config.yaml
image_size: 32
tokenizer: "char"
encoder_norm: "rmsnorm"
encoder_moe: "soft"
encoder_drop_path: 0.15
encoder_slots_per_expert: 2
encoder_shared_expert: true
decoder_norm: "layernorm_no_bias"
decoder_norm_position: "res_post"
decoder_cross_attention_every: 2
decoder_tie_embeddings: false
muon_scale: "original"
learning_rate: 0.018
nesterov: false
final_lr_fraction: 0.01
Rows from block 4 of the text decoder of a small encoder-decoder image transcriber, named by matrix and row number. Rows with one number belong to one neuron. Each number is 128 + 32 x the weight over its row's rms, rounded and kept within 0 to 255. All counts start at 0.
After each neuron's rows are labels from the 100 texts, of 14976, where the neuron reaches its highest value: "tokens" is the input token at the peak. Only what is clearly more common there than usual is listed. The data: analogue clock faces.
# fc1: MLP up (decoder.blocks.4.mlp.fc1.weight, 256x128), inputs 0-127
# fc2: MLP down (decoder.blocks.4.mlp.fc2.weight, 128x256, transposed), outputs 0-127

fc1.99 [111  94  80 143 184 129 121 143 140 110 108 159  97  91 139  98 124 134 101 148  81  75 110 167 110 103 126 158 128  99 132  87 118 187 137 158  96 137 155 127 150 146 129 119 152  86 138 145 142  61 130  85  94 208 128 105 182 119 158 156 174 149 160  93 134  94  92 122 155 148  70 123  66 129 178  81 129 158  84 129 173 145 119 148 147 103  72 148 172 138 115 121 116  70 140  92  84 150 161 113 115 119 173 162 144 127 220 167 142 152 193 150 101 104 109 117  93 132 142  96 111 147 136 161  42 173 149 117]
fc2.99 [159  93 173 130  57  99 131 106  68 130 111 173 139 173  85 134 171 109 175  61 108 131  59 120 150 174  94  99 145 139 107 106 183 161 148 137  76  97  91 112 114 148 129 170 115 126 116  81 175 146 117 121 116 115 112 133  90 115 125  89 134  91 163 189 129 151  80 126 158  77 162 131 146 151 101 104 196 108 105 225 182 111 136 129 130 108 135 180 118 104 139 105 160 166  80 174 127 139 116 110 110  95 150  96 166 103 124 105 165  70 136 131 140  90  85 128 172 139 175 143 150 182 136 153 145 142 137 126]
tokens: "3"

fc1.90 [167 110 155 105 111 164 101 116 147 131 174 130 123 117 162  59 148 160 184 133 139 163 130 102 115  99 173 120 120 104 132 174  98 167  90 118 150 108 116 146 139 126 144  42  89 178  90 100  94  92 104 114 124 148 149  88 122  87  93  86 150 134 128 150  56  64 145 144 153 147 142 150  75  86 140 170 135 146 106 107 138 177 121 146 117 102 163 135 126 167 152 101 112 125  89 121 129 189 104 123 170 161  68 107 110 178 130 111 146 155 116 228 128 203 128 120 194 128 112 163 110 122  76 147 109 173  85 139]
fc2.90 [ 89 125 127 196  86 113 157 155 148  98 122 205 145 114 102 157 130 132 115  61 144 127  58  96 136 183 138 127 164  82  89 155  96 171 177 137 112 167  91 146  92 172 184 124 161 136 155  62 107 141  91 138 142 121 120 208  71 150  90 170 117 157 125 152  90 111  92 120 175  86  92 119 100 156 140 165 170 134 161 118 111  68 141 108  93  72 137 133 109 115 110 113 195 167 142 123 121  74 142  92 120 162 123  99 153 109 103 157 106 125 136 108 107 145 108 128 112 158  93 114  97 100 181 130 171  92 164 128]
tokens: "<end>"

fc1.199 [106  94 155 184  61 142 133 173 142  72  44 133 129 136  98 199 119 131 111  92  96  74 120 122 131 154  53 179 156 117 117  98 148 111 187 126 139 132  83 138  83 134 168 119 197 152 143 116 136 139 109 114 147 113 134 149 146  78 143 169 112  64 122 183 164 157 110  87 134  85 147 160 153 169 137  78 104 131 146 127  67  74  87 111 154  87 158 140 125 123 121 127 168 143 120 121 164  93 178 164  95 108 143 177 108 163 176 188 141 117 111 107  86 164 118 137 103 161 107 128 143 162 155 111 140 110  98  99]
fc2.199 [133  92  85 103 106 102 103 126  99 194 172 124  81 112  97 109 102 124 156 139 109 140 131 160 130  78 176 151 102 115  95 174  89 138  84 162 133 153 210 131 137 125 103 105 137 105 116 147 140 102 136 106  53 127 195 112 132 139  92  71 198 145 129 122 138  97 135 160  95 163 165 150 128 126 106 161 132 178 125  91 144 183 193 162 130 154  88 124 156 131 191  76 122 141 118 159 108 166 122  68 126 182 147  98 115 103  86  98 142 142 145 120 113 147 147 138 192  61 123 101 160 102 118 106  52 162 152 155]
tokens: "<end>"; "6"

fc1.12 [146  77 106  80 103 174 101 100 170 198 169 110 156 168 122 161  34  88 169 136 173 100 107 150 143 175 149 109 165 133 172 122 116 128  72 139  80 135 142 158 109 138 130  79 119 120 129  92 135 162 102 141 154 120 149 176 107 115 186 150 134 165 101 125 117 129 105 100  98 134 148 166 161 134 171 147 134  78 103 173  89  55 163 170 129 139 122 102 128  94 138 120 153 107  97 104  99 139 130 124 119 163 124  85 126  70 115 126 168 119 111 142  37 119 131 147  72 198 120 100 147 116 145  64 155 115 131  80]
fc2.12 [154 119 168 160 154 100 151 153 106 140 141 188 104 171  86 168 157 167 126 176 155 117 137 100 172 102  91 146 164 169 164  69  95 118 130 140 171 157 170 105 137 122  82 158  93 122 101 112  80  83 141 103  66 143 117 138 133 181 116  75  90 134  85 102 180 171 140 129 187 116 147  83 160  53 131 170  93 132 117 173 133 141 100 123 169 145 134 162 135 145 108 142 153 133 140 106 148  92 126 172 171 136  67 130  91  84 100 158  87 134 198 104 140 171 143 102 166 100 114 104 155 197 161 153  96 130 159 133]
tokens: ":"

fc1.129 [184  95 141 149 159 135  69 152 126 138 102 178 132 110  81 165 129 139  80 149 166 153 116 115 133 152 131 137 135 113 173 133 153 169 126 114 114 155 130 114 139 128 129  84 127  88 161 123  94 184 129  49  89 132 110  99 139 143 129 145  70  95 161 117 107 146  85 102 130 112  38 105 149 122 101  63 148 117  91 152 169 122 145 107 161 140 107 127 137 127  97  57 197 114 126 169  56 131 112 172 166 145 145  93 166  73 110 113 190 151 194 149 130  88 149  89 158 117 162 166  79 186 131 105 150  88  99 134]
fc2.129 [104 156 138 130 105 158 134 163 122 129 167 152 119 115 113 147 147 124 158 101 125 100 152 137 128 143 120 160 121 167 141 136 174 109 111 125 171  74  93 162 143  71 122  99 104 186 146 118 135 140 151 207 120  83 139 144 154  41  89 104 149  83 112 171  76 118 127 171 192 130 151 156 103  72 119 128 112 106 104  94  92  94 118  89 148 104 154 211 108 114 102 173 171 169 199  97 126 189 117  99 109 146 155  80 132 154 129 188  96 144  84  89 162 107 121 121 131 123 108  42 153  63 117 120 140 144 115 130]
tokens: "3"

fc1.91 [149  94 142 169 147 111  83 173  99 168 126  90 134 166 128 156  98 154 155  77 126 135 155  74 117 142  88 195  61  83  87  80 139 167 143 141  89 186 108 140 153 105 185 124 177 144 100 162 128 142 160 121 111 120 132  97 199  66 120 128 117  97  96 170 165  99 123 145  93  92 171 158 109 179 126  91 121 170 126  86 148 133 120 168 120  99 121 107  82 154 126 120 150 160 138  72 103 149 151 129 130  61 105 158 166 130 180 155 121 113  85 155 157 138 160  95 100 106 159 175  88 183  99  70 148 108 118 123]
fc2.91 [107  88  66 121 102 132 149 111 140 124 158 129 115  95 174  80 117 128 176 179  65 187  85  83 149  81 134  89 183 129 144 107 153 144 160 163 186  76  87 139 154 112  93 144 117 170  77 140 167 110 116 147 132 173  97 136 135 178 101 159 144 136 156 104 133 143 129  92  92 183 117 133 149 114 149 127 168  77 138 125 129 170 148 146 113 155 127 129  76 113 131  88 154 121 116 146 100 185 163 141  90  92 182 119 139 159  78  99  89 165  73 112  74 167 180 153 169 131  68  92  68 158 144 162 127 129 157 139]
tokens: "<end>"

fc1.250 [124 158  83  72  90 161 154 129 144 118 129  36  96 123 155 133 127 166 154 148 139  51 139 172 115 154 111  96 132 133  94 129 160 132 102 126 137 208 189  97  96 169 103 129 108 176 115 167 160  89 115 199 120 154 138 180  98 180 137 166 165  93 108 147 155 127 129 109 117 110 175 130  90 116 146 129 117 129 141 123 141  13 157 138  98 110 149 102 120 101 113 164 138 167 166  81  99 160 138 136 115  84 149 143  70 122  97 133 137  93  98 142 157 151 182  89 104 130 119 133  95  96 167  90 128 125 187 138]
fc2.250 [ 99 171 127 127  82 186 133  88  88 142  66  65 115 104 128 106 136 158 154 171 131 102 133 136 109 151 128 122 163  98  97 146 151 103 172  89 125 138 161 155  91 157 166 133  77 166 133 108 130 135  52 162 135 100 113 154 119 169 101 176 147 118  92 147 127 120 123 123 135 118 192 128  73 110 175 110  74 131  88 118 136  70 125 166 113 102 153 160 119 127 136 140 130 187 139 107 161 182 144 158 118 116 163  82 107 168  80 114 136 170  94 127 168 110 109 152 209 146 112 152 136  80 184  31 128  76 136 128]
tokens: "0"

fc1.18 [103 135 105 140  99 162 136 132 168 100  93 164 100 189 106 149 153  93 134 144 172 105 171 121 145 155 225 112 155 118 152 137 108 144  85  98 137 150 137  61  97 151 134 138 118 140  64 131 130 186  85 178 182  79 133 149 116 108 168 164 151 115 156 138 147 130 143  92 139 114  79  81 140 120 163  71 172 158 139 144  71 166 123 123 110 163 163 121 182 120 128  97  93 124 163 152  79 101 166 146 103 161 120 145  85 160  97 163  94  68 130 146 130 109 102 185 179 152 185 149 114 130 195 152  88 150 107 113]
fc2.18 [141 136 171 177 174  91 138 152 150 121  84 121 101 178 202 110 115 150 138 115  99 123 141 160 139 147  97 126 154 124 113 169  96 188  81 111  80 112 104 119  84 117 105 140 120 122 152 119 117  79 147 107  96 124  68 131  87 143 154 140  97 189  70  87 149 170 150 125 157 167  87 145  86  58 124 178 127  80  69 189 124  86 130 125 142 126 153 111  72  85  96 183 139 114  99 151 115 113 103 197 100  66 136  91 114 161 146 130 126 139 105  82 120 109 168 148 110  98 150 144 120 168 117 108 170 184 171 152]
tokens: ":"

fc1.124 [157 160  82 125 121 129 133 107  63 117 130 130 151 137 125 114 172 133 160 118 113 100  58 111 128 111 104  81 119 122 155 119  77 144 208  50 135 128 151 123 130 157 134 150 110  72 128 149 168  66 112 122  90 171 106 121 177 132 147  94 139 146 210 132 113 111 147 123 176 134 132 130 113 103 138 108 151 141 107 112 103 179 104 158 163 168 104  30 162 160 124 142 120 130  83 105 154 141 147 128  86  79  89 216 118 129 207 168 170 165 146 156 116 122 111 150 128 157  98 106 143 153 101  84 133  77 109 101]
fc2.124 [148  80 152 127 133 166  92 142 185 129 162 135  74  78 122 165 124 156 123 139 144 133 182 161 120 144  92 152 130 142 109 162  40 125  88 185 115 190 107 110 149 153 104 101 147 184 134 134  87 112 140 138 152  88 129  78 133 123 119 149 127 205 157 142 143  88  96 123 137 126  92 149 170 178 137 140 136  87 186  97 141  69 178  50  91 153 145 190 131 108  98 156 165 122 154 127  95 109 118  81 128 193 165  83 135 120 126 117 113 139  75  75 118 176 125 105 139 102 139 149 109 161 167 140  82 154 161 131]
tokens: "3"; "2"

fc1.238 [132  88  76 199 109 155  65 127 123 155  96 141 145 101 126 113 132 153  78 152 135 113  71 172 151 193 159  94 149 122 107 131 130 111 135 171 138  92 146 137 109 123 101  91 155 181 120 167 110 106 150 119  82 114 170 141 146 144  71  55 120 139 144 124 124 159 112  94 127 128 126 144 170 170 148 137 148 199 137  84 159  99  58 163 147 176  76 122 152 163 155 144 128  68 122 144 109 108 113  82 133 152 130 133  78 189  96 114 177 111 114 149 138 113 149  70 127 207 176 130  99  99  97 146  81  72 122 133]
fc2.238 [118 125 158 101 134 127 113 160 132 113 150  71 152 128 128  92 118 116 147 116 143  97 110 101 141 116  99 125 149  99 135  83 138 121 120 121 100 170 116 180 130 149 139 153  88 121 127 168 205 168  87 127 192 113  79 114  98  69 133 127 114  98  83 158 162 151 133 155 151 111 191 115 112  72 125  72 101  85 163 182 124 114 182  73 102 117 149 191 113 139 181 181 181 119 150 149 104 161 185 155 174 118 136 127 141 119 127 176 168 125  88  90 201 108 144 164 137  74 101 133  91 157 183  75 174 139  93 100]
tokens: "<end>"; "3"

fc1.106 [128 211 148 107 136 122 116  74 144 107 156 126 103 173 194 101 129 189 154  88 128  60  94 149 107 155 159 126 104 157 141  94  82  94 124 156 159 138 155 114 135  84 100 186 150  88 114 165 161  84 133 136 125 131 101 135 126 121 141 136 141 173 191 139  99 128 131 117 175 164  82  97 109  91 132  97 115 162 119  64 147 194 154 107 145 134 159  65  96 108 106 109 136 167 132 127 121 159 107 148  97 114  99 167 152 125 169 155 106 149 167 158 115 163  57 172  91  89 137  43  98 155 108 137 142  80 147  95]
fc2.106 [179 101 127 109 132 105 137 186 146 168  99 103 126  67  50 151 120  69 115  96 109 185 163 111 160  83 115 132 173 191 167 143 148 142 130 124 136 154  73 106 142 152 119  84 107 167  83 123  68 136 110 132 163 124 160 108 129 117 140  84 134 154 142 121 153 156 120  53 105 131 100 132 140 186 173 122 128 115 152 108 162  63 109 129 121 185 135 140 126 111 157 181 120 116  66 123  60 131 166 104 119 146 101 120 140  52 126 131 180 143 117  99 170 101 157 135 118 190  96 172 142 174 107 139  92 164 148  97]
tokens: "1"; "3"

fc1.164 [ 65 121 117 105 141  97 117 168 212 206  88 100 164 117 143  45 206 157 118 111 160 102 146 180 100 123 107 127 118 137 141 134  76 105 181 132 113 149 162 140 143 116 125 152 163  74  56 162 120 130  57 151 123 121 132 120 119 127 118 184 129 122 142 141 117  87 118 161 157 102  85 100 135 104 123 144 167 176 171  77 130 167 145 141 180 106 129 129 165 105 138  95  74  91 128 150 112 161 191 159 105 126  85  96 148 100 160 138 108 197 142 152 131 140 141 112 122 110  98  70 112 139 123 164  88 122  99 125]
fc2.164 [106 167 113 112 156 128 130  72  45  85 162 175 107 122 111 252  67 125  96 157  74 113 105 122 131  92  99 168 145 138 168 113 141 161  72 151 141 156  87 103 126 128 170 153  94 174 143  75 150 119 193 128 153 143  99 137 110 110 168  96 112 116 122 117 167 173 168 115  99  97 170 191 139 205 133 129  98  85 113 143 115 100 137 140 131 127 119  89  88 112 106 133 131 129 105 159 154 116  88 101 142 101 159 146 140 135  78 125 153  56 126 174 139 100  92 140 153 164 136 145 110 160 140 133 162 150 160 136]
tokens: ":"

fc1.15 [117 180 140 101 113  94   5 152 147 143 181 107 157  83  90  68 126  74  74 107 139 105 126 134 136  64 158  89 143 180 125 152 101 109 209 111 164 130  99 144  93  88  91 128  94 159 145 105 142 131 103 103  96 116 168 213 123 169 125 181 137  91 121 179 144 173 128 102 150 108 137  98 132 119 164 113 169 161 120 124  94 172 155 117 147 152  98  79 136 104  79 137 110 166 125 152 125  66 166 112 149 116 119 126 151 118 142 167 139 100 128 150 103 149 140 154 129 123 131 119 163 153  82 114  80 166 150 156]
fc2.15 [115  96  88 104 130 146 117 139  89 113 186  70 124 114 199 167 112 178 181 122 108 120  80 140  95  89 134 158  79 147 171  93 176 164  98 143 143 168 193  57 121  57 126 127 163 130 134 106 154 202 140 136 172 139 143 114 144 118 136  57 104 126  91 145 109 119  85 115  90 137 141 139 156 122 124 135 116 146 201 105 182 140 143 144 104 138 144 104 105 142 155 120 135 178 150 110  86 179  28 127 173 150  93 126  95  90 130 112 171  98 131 106 116 121 120 126  88  96 130 148 126 164 145 125 166 107 124  83]
tokens: ":"

fc1.172 [102 129 120 139  61 139  87 152  86 113 120 111 115 161  99 171 113  92 104  92 113 109 173 130 137  82  92 159 163 132  81 155 176 131 146 111 143 106 111 142  55 118 192 105 121 175 174 106 124 104 118 111 154 105 111 163 118  95 107 144 115  81 105 186 115 157 135  81  91  99 124 196 162 169  91 144 132 130 129 132  19 106  70 121 159 135 187 154 147 134 120 124 143  87 118 149 193 132 169 141 148 128  96 160 131 180 176 204 141 140 135 138  92 219 102 144 128 123 109 104 148 115 112 120 117 155 115 125]
fc2.172 [140  65 145 138  93 119 142 169 148 166 102 142 117 122 192 142 145 157 167 165 153 135  82 146 104 167 165 193 136 111 112 130  85 168  59 129 124 162 198 107 142 181  80 115 165 111 130  89 126 136 140 143  92 178 135  93 147 109 160 108 173 109 123 114 143 103 163 171 166 111 110 113  97  94 121  99 127 196 166 153 163 128 146 160 125  95  99 114 102 101 164  78 151 153 145  79  50  77 136 124 134  91 127 118 105  65  71  30 134 154 148 155 164  99 139 108 137 160 151 147 156 115 133 129 117 146 112 168]
tokens: "6"; "7"; "5"; "8"

fc1.148 [116  44  99  41 108 128 142 144 116 163  79 132 161 142 140 132 112 134 143 157 145 124 163 123  85 113 112 136 145  88 159 141 136 154 115 143 118 101 127 184 148 120 183  61 111 142 104 144 179  75 115 134 141 133 131 120 143 107  99 153 177  88 162 185  99  94 119 109 191 117 148 160  75  87 122 187 157 145 156 111 139 149 147  48  82  86 123 112 119 172  93  88 126  89 205 114 153 183 119 102 153 117 104 149  80 153 143 176 134 161 171  90 144 149 157 110 152  95 128  83 128 131  94 122  82 162 149 168]
fc2.148 [121 201 115 150  79  82 130 111 122 103 187 117  88 106 102 144 124  95 102 149 160 122  93 113 169 136 143 145 152 145 113 140  77 107 167 152 112 131 140  83 102 135  91 174 161 145 101  79 124 141 151 144 127 136 151 120 119 116  96 135 109 127 132  83 184 176 139 104 123  73  91 127 187 182 125  90 132 150 148 107  96 133 120 241 190 126 145 116 119  59  92 122 178 149  70 125 107  60 191 117 105 133 143  58 183  98 145 128 121  89 134 148 162 136 119 187 113 116 103 175 108 123 118 143 152 110  82 135]
tokens: "<end>"

fc1.153 [ 71 178 138 109 111 102 112 117 114  78 140 137 136 127  51 119 171 115 143 129 106 132 149 114 197 115  78  68 131 128 114 132  79 169 161  58 170  97 185 165 171 156  70 114 103 123 115 158 155 118 113 110 108 129 174 190 147  24  78 159 114 143 114 113 149 152 141 179 175  72 140 175 129 152 119  79 196 146 111 130  99 179 107 111 165 119 139 124 154 100  94  89  89 165 164 145 113 128 120 151 106 134 139 129 107 158 128 140 121 163  90 136 152  71  96 170  91 133 123 168 152 143 128 143 134 128 116 145]
fc2.153 [102  96 109 172 112 127 178  93 140 147  98 138 112 103 165 164 155 115  75 138 167 163  99 131 123 118 136  69 102 132  73 118 171 115  88 172  44 173 129  84 145 138 191 142 110 101 127 178  97 134 173 170 116 144  63 155  95 154 124 123 123 123  96 102 113 148 131  59 113 139 151  67  78  91 147 148 112 145 117 161 111  83 102 116 105  96 136  73 136 144 135 149 152 115  76 180 127 146 144  98 156 143 103 139 184 143 113  87  85  99 153 146  88 127 185 120 109  81 145  87  50  87 151 152 159 150 163 154]
tokens: "3"

fc1.252 [131 152 104 141 107 116  94  91 142  90 160 124  73 198 109 139 125 131 160 153 124  83 143 175  89 131 152  50 125 159 130 103 161  83 132 184 120 104  95 136 103 139 119  54 107 200 205 109 186 110  75 169 188 121 147 146 134 158 128 115 149  88 133 140 179 164 130 128  91 138 157 186  98 174 113 159  96 130 100 153 100  78  86 115 131 150 149  95  79 147 131 145 129 185 143  80 102 114  74 116 136 167 184 152 131 166 130 177  99 183 122 111 118 105 101 147 127 102 138  85 105 131 147 109 159 166 119 125]
fc2.252 [142 114 179 113 113 127 122 159 184 125  83  85 167  99 154 147 158 135 103 149 144 132 130 132 132  71 138 180 132  56 158  80 131  75 110 103 135 175 133 137 137 164 137 157 137 130  75 172  83 101 166 113 122 143 132 134 114 121 143 156 139 166 157 138  36 155 123 103 153  87 131  90 117 127 159  85 126 193 121 134 128 161 152 154 112 128 108 153 138 128 145 108 106 142  94 152 131 127 215 142  84  57 115 109 200  99 147  76 178  37  85  73 107 155 166 154 106 139 148 115 104  89 138 142 129 101 157  90]
tokens: "0"

fc1.74 [ 43 107 113 147 100 116 122 123 128 114  54 129 166 120 127 115 163 141 120 125  85  98  54 137  53 132 128 203 148  66 102 116 144 151 108 126 126 113 124 135 159 181 149 133 116 108 106 201 130 141 110 153 137 140 101 129 169 128  93 165 132 123 125 103 119 106 144 106 137 147 133  96 138 104 128  87 160  90 184 183 149 102 148 192  96 110  97 169 194 126 132 170  59 107 151 158  98  58 222 184 130  85 135 140 117  89 119 122 167 152 108 133 146 170 121 123  93 151 130 139 142  97 141 150 119 153  86 141]
fc2.74 [187 135 164 134  76 116 125  91 161 126 158 165 111 163  76 167 103 120 115 111 126 109 188 149 182 122 140 106 105 165 159 160 115 117 165 156 145 122 149  93 144 131 110 140 120 146  75 117 150 118 121 168 135 110 151  79 144 156 167 142 181 158 165 187 133 160 135 110 152  72 158  83  85 155 152 144 114 129  82 134  86 136 199  84 176 152 195  95 127 146 115 137 146 165 126 135 132 169 113 109 110 178 105 120 105 154 143 113  99  66 127 123 101  50 142 155 167  79 119 162 163 129  74 107 138  42 191 145]
tokens: "0"; "7"; "9"

fc1.155 [137 121 155 138 157  68  92 150 142 132 110 104 148  88 114 176 150 139  75 167 157 178 137 140 125 140 100 143 148 101 107 158 168 117 145 163  84 192 153 107 140 117  94 122 154 160 126  51 133 199 155  97  97  85 128 114 109 120 113 187  55 162  89 117 104 120 127 123 114  98 128 104 148 179 111  68 118 154 141  81 159 108  92 105 172 116 129 205 135 130 152 104 109 103 144 193 100  70 112 158 156 158 114  64 127 142  74 119 129 120 206 143 167  75  95 136 126 163 130 134  99 171 167 157 122 136 110  91]
fc2.155 [145 134 182 174 126 103 100 149 145 118 148 178  77 118  79 217 125 107 142  91 135 133  95 149 128 151 163 137  68 197 106  92 136 190  63 133  98 137  62 138 191 129 112  73  97 117 124 143 133 106 140 172 119 123 116 142 134 112 130  76 147 163 130 168 119 175 140 128 158 128 181 174 133  87 112 127 110 136 104 107 111 163  93 124 122 165 107 136 110 106 105 156 204 176 148 130 135 100 106 127 124 126  97 149  70 146  92 146 118 187  88  83 117 147 138 108 137 111 148  74  74  96 169 139 172 145  57 108]
tokens: "1"

fc1.44 [127 152 124 120 178  78  89 123 171 153  69 135 143  49  92 139 149 169 102 118 158 115 139 110 129 159 142 154 160  90 166 176  54 147 157 150 117 107 156 129 166 154 118  79 141 190 134 103 153  79  88  92 108 120 135 110 146  52 120 144 105 137 141 140 138 191 171 128 123  97 102 111  55 128 198 126 144 118  76  74 174 115 188 153 118  86 142 157 106  81 107 145  85 131 112  96  74 154 152  71 161 155 151  82 143  96 130 138 108 150 129 143 105 109 152  61 127 167 142 128 123 108 145 102 163 133 148 153]
fc2.44 [ 99  66 166 128 103 107 184 133 167 122 127 132 154 176 169 135 115 124 126 141  87 174 108 136 163 156 114 166  93 122  78  88 175 113 117 138 103 100 149 155  86  96 131 166 103 116  71 101 108 127 161 171 173 144 120 146  98 172 104  55 129 112 122 158 138 176 123  88  71 154 142 118 165 142 114  55 156 165 191 136 140 122 124 174  90 170 154 142 111 206 167  90 132 132 122 117 193 116 157 156 146 101 134 151 110 181 124  87 103  73 110  76 143 131 125 178 196 102 144 170  81 135 113 147 146 109 114 117]
tokens: "0"; "9"; "8"

fc1.84 [ 69  88 145  95 143 106 156 110 158 160 146 109 114 177 173 130 133 171 161 151 114 101 130 142  91 157 172 146  83 122  58  68  98 138 103 194 145 128 165 141 105 115 146 110  63 102 196 143 134  51 132 142 116 159  83  59 160 133 153 107 138 161 170 105 117 100 146 186 102 123 121 138 135 117 135 125 153 168  55 135  86 129 154 139 128 147 105  87 129 152  79 157 134 105 150  84 137 163 100  85 115 122  85 180  79 179 106 173 164 114 164 157 153 141 141 124 160  97  88 109 101 149 109 142 186  85 129 118]
fc2.84 [179 209 143 140  98 121 115 140 142  76 146  93  96 179 120 186 126 101 111  99 125  53 110 125 145 134  88 107 149 198 132 145 132 103 125 125 153 104 175  96 105 161 180 168 116 142  82 135 177 133 114 112 128  94  65 110 136 156 113 148 214 106 133 154 116 133 119  78 116 116 145 135 117 145 133 101 131 135  96  66 145  92 124 137 150 112 146 155 100 113 159 104  83 131 108 141  78 142 144 123 133  74 137 107  98 138  74 128  67 154  83 141 113 157 209 196 138 132 110  94  77 125 223 152 130 122 125 131]
tokens: ":"

fc1.72 [ 84 111  63 115 147  79 111 170 174 111 152 125 145 170 153 119 166  81 134 110  88 148 102  96 143 112 151 123 101 149 136 147 138 166 149 159 142 118 166 159 127 137 111 125 142 103 114 138 161  94 106 138  76 163 127 138 145 108  74 132 184 144 146 162  97  77 134 148  99 126 164 140 104 112 154 219  75 180  86 128  88 195 184  93 131 119 179 148 130 154 134  71  86  67 152 108 156 148 104  99 145 125  63 114  86 128 170 169  78 162 150 104 125 137 111 102 112  97  74 122 148 112  60 162  64 110 151 130]
fc2.72 [127 155  86 138  94 185 115 155 125 133 146 154 130  52 138 160  99 135  93 129 130 111 102 100  80 139 127 141 162 116 145 141  58 106 107 127 137 162  95 124 150 125 193  92 102 104 110  81  86 154 136 111  73 118  97 179 115 124 124 114 103 149 160 115 125 179 164 114 179 112  90 129 121 167 147 107 162 107 176  97 149  43  75 144 100 115 156 127 101  94  57 175 133 196 152 186  60 107 110 126  75 185 182 109 160 105 118 102 117 131 103 116 110 147 110 180 103 108 102 149 121 142 164 186 105 167 129 110]
tokens: "<end>"; "2"

fc1.212 [184 146 181 104 174  87 115 100 126 136 165 159  84 128 111 109 105 143 164 107  88  96 177 131 126 133 131 140 115 160 153 104 115 120  89 152 132 181 168 141 167  96 111 146 119 137  95 201 168  75 114 141 144 126 124 132 159 115 154 105 135 140 129  92 100 131 129 131 215 141 129 180 117 117  88 143 186  77 201 121 146 153 126  69 147 167  87  90 127 152 145 182  96 122 110  79 121  87  85 123  96 165  88 111 152  63 148 164 103 138 117  95 143  71 142 113  59 124 118 133 106 154  56 165 105 135 166  80]
fc2.212 [102 139 104  72 114 105 124 113  55  99  73 122 148 154 160 174 149 109 128 110 140 100 160 109 102 141  77 168 221 105 110 126 163 134 151 129 110  65 165 104 120 161 125 114  95 181 113  94 144 148 162 140 156 123 140 152 109 168 107 113 152  52 121 163  66 155 123  97 124 103 125 127 184 102  94 115 153 137 136 110  85 118  47  71 122 115 147 219 114 125 156 140  92 118 160 163 141 168 133  94 140 115 137 121 125  98 108 186 148 187 113  76 107  97 193 145 167 170 135 104 156  91 122 120 129 130 130 158]
tokens: "1"

fc1.157 [130 113 146 190 129 162  46 114 159  78 150 126 106 103 107 159 138 163 105 124 142 131 114 141 137 180 114 127 147  63 177  99 129 173 149 124  68  87 141 132 123 148  96 115 142 163 162 104 108 109 158 104 153 165 115 159 136 158  85 121  83 174  88 105 116 159 109 115 101 135 156 137 103 143 160 126  88  83  89 152 147 130 147 115  57 163 118 158 121 104 183 154 118 136 220 107 102 114  85 121 200  75 140 115  95  95 205  68 146 151 152 126 123  60 170  88 137  88 146 171  99 129 119 128 128  95 150  98]
fc2.157 [133 115 124  66  80 117 176 159 146 140  89 121 149 180 120 120 161  82 136 134 144 137  90 115 101 142  93 106 128 215  61 118 132  44  84 150 167 145 101 159 159 124 135 169  75 129 114 113 149 140  94 144 125 119 184  88 117  89 143  97 134 112 167 138 119  48 126 110 153 110 156  77 105  76 129 134 184 137 193 123 117 120  95 146 195 174 132 118 143 118  88 118 134  82  50 113 166 148 140 149 116 161 161 125 161 146  79 114 158 121 133 168 131 112 127 161 145 146 114 142 212 167 130 129 156 124 145 165]
tokens: "3"

fc1.186 [170 120 122  83  89 167 108  85  87 178 152 145  77 156 141 147 106 123 139  96 148  91 103 126 152  95  83 134  70 136  84 155  98 150 157 139 165 156 133 119  99 127 107  71 128 158  85 173 173 104 151 113 148 184 178  80 155 122  86 116  78 179 138  72 168 148 119 122  83 166  85 180 111 149 116 104 140 191 126 156 146 143 142 152 175 152  96  92 125  83 178 135 180 123 132 102 176  89 184 158 165  89 109 112 105 164 152 103 116  75 151 112  89 146 116 143 156 105 141 142 139 159 142  99 173 178 114 178]
fc2.186 [ 95 127 136 152 152  72  72 103 167 113 121 158 100 109 170 132 122  96 140 149 135 186 124 116 177 122 176 119 169 119  99 144  87 179 186 104 147 171  83  77  74 149  87 174 149 171 116 139 171 116 105  94 156 141 164 166  87  91 157 114 102 148 108 167  84 165 155 171 131 156  96  94 100 107 173 139 151 131  91 109 126 110 118  95 152  82  95 175 113 149  98  91 148 163 163 173 100 135 174 152 152 107 112 115 114  95 141 177  77 159 108 104 131  87  94 174  86 167 186 163  97 125  74 150 112 163  88 146]
tokens: "<end>"